config.toml
model = "image classifier"
dataset = "drawn small creatures on textured ground"
train_examples = 50862
image_size = 32
crop_scale_min = 1
horizontal_flip = true
color_jitter = 0.1
targets = ["coat"]
num_classes = 6
arch = "pvt"
norm = "layernorm"
norm_position = "pre"
hidden_act = "swiglu"
mlp_ratio = 2.67
head_dim = 48
fused_qkv = true
qk_norm = true
parallel_block = false
inner_norm = false
drop_path = 0.1
patch_size = [2, 2]
depths = [4, 4, 4]
widths = [80, 160, 320]
loss = "cross_entropy"
head_dropout = 0.2
init = "trunc_normal_002"
residual_init = "none"
optimizer = "muon"
muon_scale = "match_rms_adamw"
learning_rate = 0.0057
momentum = 0.95
nesterov = true
orthogonalizer = "newton_schulz_5"
adamw_lr_other_params = 0.0015
max_steps = 7200
batch_size = 64
epochs = 9.1
lr_schedule = "linear"
final_lr_fraction = 0.01
warmup_steps = 720
weight_decay = 0.05
adamw_weight_decay_other_params = 0
Rows from block 8, named by matrix and row number. Rows with one number belong to one attention dimension. Each number is 128 + 24 x the weight over the matrix's rms, rounded and kept within 0 to 255. All counts start at 0.
# v: attention query, key and value (stacked) (model.blocks.8.attn.qkv.weight, 864x320, the v third), inputs 107-213
# proj: attention output (model.blocks.8.attn.proj.weight, 320x288, transposed), outputs 107-213
v.22 [159 131  94  93 140 134 149 139 115 127 132 100 148 168 131  78 101 111 133 143 120 160 116 102 120 104 119 108 113 137 122 165 114 159  89 150 141  93 141 146 157 116 147 150 110 120 158 125 148 106 135 159 112 165 142  62 126 127 144 108  97 121 118 134 181 138 140 109 129 127 112 163 130 120 159 105 100 156 156 111 133  97 116 155 118 130 114 105 142  80 140 145 105 179 138 141 120 166 108 120 160 133 157 127 145 140 122]
proj.22 [ 87 117 149 147 122 111 130 131 188 110 141 137 127 127 121 173 123 128  97 139 115 168 127 110 172 139 144  87 124  96 126 145 103 115 155 114 146 136 129 117 134 107 137 141  82 138 127 150 148 148 140  88  70 104 117 157 122  99 161 149 133 111 146 137 133 152 143 130 139 142 181  98 143 182 132 137 147 102 123 114 119 130 109  81 132 127 128 132  98 149  80 136 113 171  85  95  94 132 140 127  98 145 108 164 146 108 171]
v.23 [131 144 160 103 135 161 110 159 134 157  93 128 117 141 110 173 153 141 142  87 176 106 131 105 166 117 154 149 128 149 123 138  99 141 181 118 131 102 133 121 115 122 112 157 128 120 118 121 111 101 119  89 123  36 132 171 126 152 108 105 148  90 125 145  44  95 114 117 142  80  81  83 103 125 117 123 139 111 139 115 135 170 124 141  90 140 114 146 180 122 144 116 105  83 148  98 136 136 146 122 132 141 146 135  97 123 104]
proj.23 [101 128  89 115 101 174 114 117 108 116 116 138 123 143 148  98 147 167 138 127 104 150 127 142 141 105 137 106 166 135 133 117 133  95 143 147 129 125 127 129 134  93 154 135 128 100 156 148 177 125 123 136 158 120 112 142 100 171 165 144 157 127 169 135 145 100  84 114 143 112  97 123 135  80 215 134 138 138 123 132 110 165 103 139 127 112 131 122 124 156 149  63 145 120 173 152 119 123 149 156 169 109 114  80 126 118 110]
v.24 [142  89  84 104  56 110 173 147 123 135 108 167 143  78 107 116 123 158 154 134 119 138 146 164 103 124 158 101 127 131 138 189 109 155  84 102 140 118 165 121 138 146  90 112 143 152 130 147 115 156 123 117 116 122 166 151 149 147 147 143 170 135 129  68 122 121 122 135 154 103 114 115 127 141 107 138 142 139  88 122 101 134 108 148 138 117 106  93 113 157 129 139 149 107 143 130 155 162 141  92 142 123 122 146 165  81 115]
proj.24 [159 154 154  95 157 107  81 140 104  99 151 140 117 124 138 127 110 135 123 160 158 128 142 138 106 135  96 129 107 122 157 122 149 115  90 137 139 122 128 122 158  86  86 110 156 167  78 119 136 101 136 113 132 181 132 138 126 112 135 124 158 135 112 135 175 173 140 110  86 134 118 116 122 121 129 118 102 159 147 138 133  86 122  99 107 130 124 148 125 136 107 153 130 123 135 141 149 132  91  78 137 176 150 126 130 160  86]
v.25 [ 86 115 132 131 205 121 128 119  86 140 161 118 147 130 130 131 117 171 134 157 114 153 118 109 136 140 112 150 151 144 118 114 122 144 118 151 144 176 112 149 114 138 120 191 132 127 119 137 180 161 160 134  83 118 158 164 142  75  89 138 162 163  75 154 177 179 113  64 113 153 179  90 125 111 128 109 102 146 159 125 114 119 147 153 168 109 141 134 134 115 160 102  90 133 143  95 131 105 129 119 141  98 176 154  82 144 159]
proj.25 [132 118 116 173 129 187 138  77 105  96 118 204 111  86 173 143 155 111 154 141 140 105 118 121 129 121 101 142 143 133 159 173 135 137 124 137 122  92 122  88  71 119 160 119 113 100 163 105 119 132 149 138 148 129 132 158 139 107 178 112 106  84 141 122 101  32 126 149 134 133 127 144 135 149 108 146 119 100 106 131 157 118 118 139 126 111 130 114  98 166 119 152  95  83 170 125 130  85 135 173  74 118 130 125 147 128 134]
v.26 [141 100 116  87 118 120 165 103 138  95 111 105 161 127 163  75 141 118  81  95 136 142 119 131 115 125 125 162 108 107 179 161 122 124 134  87  61 137 147 113 120 132 127 158 122 119 162 103 133 130 142 135 138 116 124 150 127 114 131 135  93 146  92 175 132 145 164 140 146 109 153  93 170 145 155  96  94 133 138 121 157 120 116 113 138 108 105  79 166 106 120 139 118  89 104 115 144 109 129 161 132 139 158 125 116 103 117]
proj.26 [125 151 132 122 131 177  92 178  79 134 171 141 138 139 147 156 140 132 130 104 112 119 163 127 142 153 122 137 160  78 102 137 135 158 170 155 144 123 160 113 155  96 146  94 138 124 103 122 109 106 124 104 110 149  95 146 133 147 154 114 142 127 130 124 135  92 120 112 165 106 187  99  95  91 115 138 139 132 130 143 105 113 116  91 101 142 115 109  66 129 157 140 133 132 129 144 105 112 114 146 143 141 127 143 122 125 105]
v.27 [130 116 121 112 143 156 106 103 160 141 102 114 132  93 144 117 138 136 133 153 139 155 126 149 109 135 125 111 128  92 155 164 151 117 153 128 116 120 164 118  95  66 145  96 162 113 123  92 134 132 104 153 139 124 145 117 149 181 103  97 135 173 173 157 149 129 156 119 156 171 137 123 152  96  99  90  97  73 121 108 128 106 117 102 133 125 160  98 125 137 106  79  70 129 149 158  80  65 126 170  98 141 111 120 152 103 149]
proj.27 [117 131  98  93 131 144 108 149 116 130 134 142 128 106 133 114 130 104 178 130 171 123  92 149  94 147 142 127 129 111 163 126 102 125 155 175 159 130 143 165 160 156 115 116 126 110 148 136 127 118  88 114 177 111  86 131 134 159 154 119 100 162 119 150  96 140 174  94 125  90 118 140 158 144 102 144 124 125 135 130 139 140 142  99  92 118 104  94 114 144 125 139 100 196 104  76 130 142 122  95 109 102 111 131 151 167 115]
v.28 [150 138 110  84 108 103  88 110 127 114 184 149 105 142 134 146 139 114 140 178 105  83 108 113 141 128 103 107 175  97  90  93 107 136 100 154 171 154 108 113 101 148 162 141 142 112  86 168 142 145 125 106 129 149 152 142 194 155 117 131 173 113  91 106  81 145 118 111 112 109 136 127 136 103  97 179 133 136 104 143 105 100  88  76 200 187 104  80 121 183 145  81 176 165 152 107 171  97 143  92 126 142  91  92 163 110  75]
proj.28 [157  84  99 108 125 127 183 160  84 114 165 119  99 131 146 121 109  73 137  56  71 121 130 122  89  96  94 123  80 125 140 155 156 115 121 149 126 116 121 123 151 138  89  91 182 116 110 145 101 112 137 102 126 157 111 135 140  55 122 110  91 131 159 170 121 100 112 129 107 182  79 132 151 112 126 137 124 131 172 136 128 155 153 153 167 130 139 154 118 194 152 126 138 116 131 157 140  97  88 115 149 113 162 119 134 152 148]
v.29 [112 114 132  83 135 105 125  94 144 131  88 155 134 136 123 132 105  91 117 102 180 152 133 120 152 124 165 169 133  53 120 179 161 145 126  75 140  80 146 115  94 157 146 130 127 154 158 115 156 126 142 131  82 136 131 124 128 191 133  80 130 140  99 103 170 131 112 108 132  95 164 140 153 117 119 118 113  90 141 194 117 155 119 146 109 110 115 108 154 138 115 138 159 118 113 108  79 147  87 172 104  77 137  84 110 135 185]
proj.29 [125 128  99 113  96 119 121 168 116 128 145 125 127 154 160 127 159  96 112 144 126 141 124  95 142 143 150 136 143 114 177 145  99  91  98 131 173 131 172 123 138 130 150 135 136 151  99 136 146 141 104 134 113 134 144 153 128  97 106 141 110 146 119 158 131 110 133 134 113 103 131 161 134 132 162 154 138 149 125 131 120 110 136 154 118 120  71 124 154 119 101  97 141 120 159 153 137 133 117 108 141 137 147 110 125 133  93]
v.30 [115 119 140 145 123 139 166 152 118 107 105 112 113 139 116 143 120 134 118 146 118 130 119 152 125 121 168 132 139 107 107 115 152 105  86 111 162 112 165 127 115 140 174  85 140 162 138 141  95 127 107 146 155 143 125 116 162 100  99 122 132 122 144  98 125 101 172 123 127 160 120  80 117 137 140 123 167 115 130 160  98 131 135  87 140 121 135 124 123 120 144 129 170 135 163 123 123 118  86 137 143 126 154 143 126 152 120]
proj.30 [129 151 130 115 135  71 136 141 155 140 147 113 109 149 162  85 138 131 110 133 123 118 141 115 116 153 118 117 148 137 140 149 136 108 138 136  98 127 141 127 120 156 107 158  97  94 157 175 145 146  98 152 174 160  93 132 151  97 106 124 140 107 121 121 144 163 104 132 126  79 139  85 140 162 120  86 111 179 142  92 166 100 115 161 135 105 144 147  92 109  73 172 123 137 162 132 120 138 118 113 104 121 143 137 103 110 144]
v.31 [164 136 104 120 135 164 124 123  84 141 115 109 137 114 135  84 117  72 173 133  68 160 118 101 110 113 142 105 129 127 126 139  95 169  65 108 133 117 104 102 136 121 157 135 154 157 154 140 117 179  90 177  92 138 135 110  99 124 146 105 152 153 136 104 171 156 148 116 115 123 151 127 131 138 105 155 131  92 107  91 134 188 127 102 109 121  98  78 135 134 109 170 128 165 122 180  99 107 126  95 104 114 111  82 194 108 137]
proj.31 [176  93 136 110 132  93 128 122 128 130 159 169 125  57 108 135  97 153  94 133 168 111 113 132 207 128  93 102 141 125 127 118 112 128 138 118  89 177 123 142 123 168 149 150 118 162 123 160 121 118 136 126 155 132 151 101 116  91 135 114  91 180 154 128 127 119  80 130 202 133 118 125 148 153 112 130 132 108 127  96 108 119 125  88  87 161 117 127 134  96  90 122 116 130 123 117 101  86 112 139 175  98 157  92 123 120 132]
v.32 [124 145 136 146 132 134 125 142 136 147 107  97 163 102 135 130 158 117 134  95 128 160 140  96 110 134 122 114 105 130 126 104 138 125 144  97 113 121  94 153 130 135 149 120 104 130 147 151 112 142 153 138 107 143 135 102 138 126 115 156 156 125 101 114 174  95 111  79 131  67 152 117 149 116 161 163 128 127 126 114 122 130  81 139 137 130 132 164 118 144 127 106  98 123 105 179 140 103 153 129 147  93 103 130 122 100 125]
proj.32 [135 107 121 118 117 168 139 138  91 146 138 164 146 115 112 133 126 142 120 169 121 127 112 116 112 129 144 133 150  82 108 129 106 119 130 145 166 168 147 102  97 127 159 156 135 125 116 162  85 146  89  97 132 143 144 130 137 108 129 142 148 110 131 109 142 149 111 147 139 103 134 111 109 119 102  96 175 118 141 134 141 151 110 133 121 160 130  94 125 164 147 127 156 117 143 109 132  99 127 137 158 151 133 144 133 106 133]
v.33 [133 149 143 119 115 107 144  95 150 148  90 159 153 153 112 111 123 134 111 117 164 146 102  96 106 147  89 147 117 126 144 154 147 101 150 115 114  97 139 175 126 128 107 131 171 132 132  78 123  93 127 161 109 139 138 100 179 109 159 158  73 139 113 123 145 150 126 153 134 182  96 100 143 142 128 116 111 125 138 144 119  66 117 181 114 124 108 129 130  91 105 135 124  90 135 113 164 155 130 180 140 132 148  97 128 169 156]
proj.33 [170 166 117 117 124 150 142 151 132 108 101 121 125 156 117 148 153 152 135 142 138 124  92 105 193 140 131 127 129  90 112 150 143 120 155 154 127 101 115 129 129 108 116 137 138 123 126 162 176 107 155 116  91 119 163 148 124 134 115 108 153 131 111  73 145 140 143  95 114  87 126 139 150 138 142 170 106 146 121 120 115 151 177 118 100 170 135 115 150 115 112 128 134 131 130 124 105 174 138 155 143 138 135 153 166 154 159]
v.34 [108  96 131 141 120 135 120  77 104 111  84 113 134 140  89 155 103 108 160 150 114 123  96 139 119  93 121 164 143  68 160 166 118 140 122 138 158 143 175 125 111 110  80 121 111  94 149 120 176 162 119 112 123 145 169 133  78 105 100 109  94 122 101 173 131 123 126 101 121 164 121 122 119  98 125 106 132 128 164 165 108 164 173 124 152  91 109 109 153 107 122 104 144 202 163 119 148 134  74 129  90 124 140 114  77 159 144]
proj.34 [158 102 153  87 123  77 115 109 179 166 131 163 102 184 132 155 151 104 126 103 146 170 118 115 126  98 172 110 145 125 136 143 132 110 117 123 108 159 126 156 107 116 157 104 141 108 112 130 116 118 124 137 117 109 118 152 128 136 160 152  85  72 114 152 150 170 160 149 128 121  98 121 136 172 155 108 115 145 151 101 109 151 114 119 124  71  80 141 120 120  93 154  65 109 141 128 130 111 152 144 110 136 115 114 128 114  95]
v.35 [160 132 149 154 145 103 109  65 145 144 180 142 147 141 171 172  89 144 136 132 138 115 136 105 146 151 112 129 100 112 163 168 128  89 154 149 175 132 107 123 107 125 126 135 112 155 102 115 121 140 150 142 130 113 153  93 155 123 133 152 131  78  95  89 152 160 152 173 116 125 142 138 165 124 116 131 148 158 114 141 110 148 119 112 135 164 183 108 116 130 137 135 129 160 126 155 124 158 129 129 126 124  92 182 135  97 129]
proj.35 [150 156 124 127 114 161 153 156 114 150 146 144 118  93 122  95 103 166 110 146  95 151 118 111 131 129 121 142 132 111 127 126 106 131 118  84 145 127 109  93 127 142 121 151 135 115 154 143 117 142 145 151 127 129 137 112 135 104 120 144 111 108  94 141 101 144 133 117 105  86 134 131 128 141 116 135 120 101 130 150 119 117 109 145  73  83 157 168 140 156 131 155 103 133 112  96 126 122 129 155 136 138 166  98 120 188 110]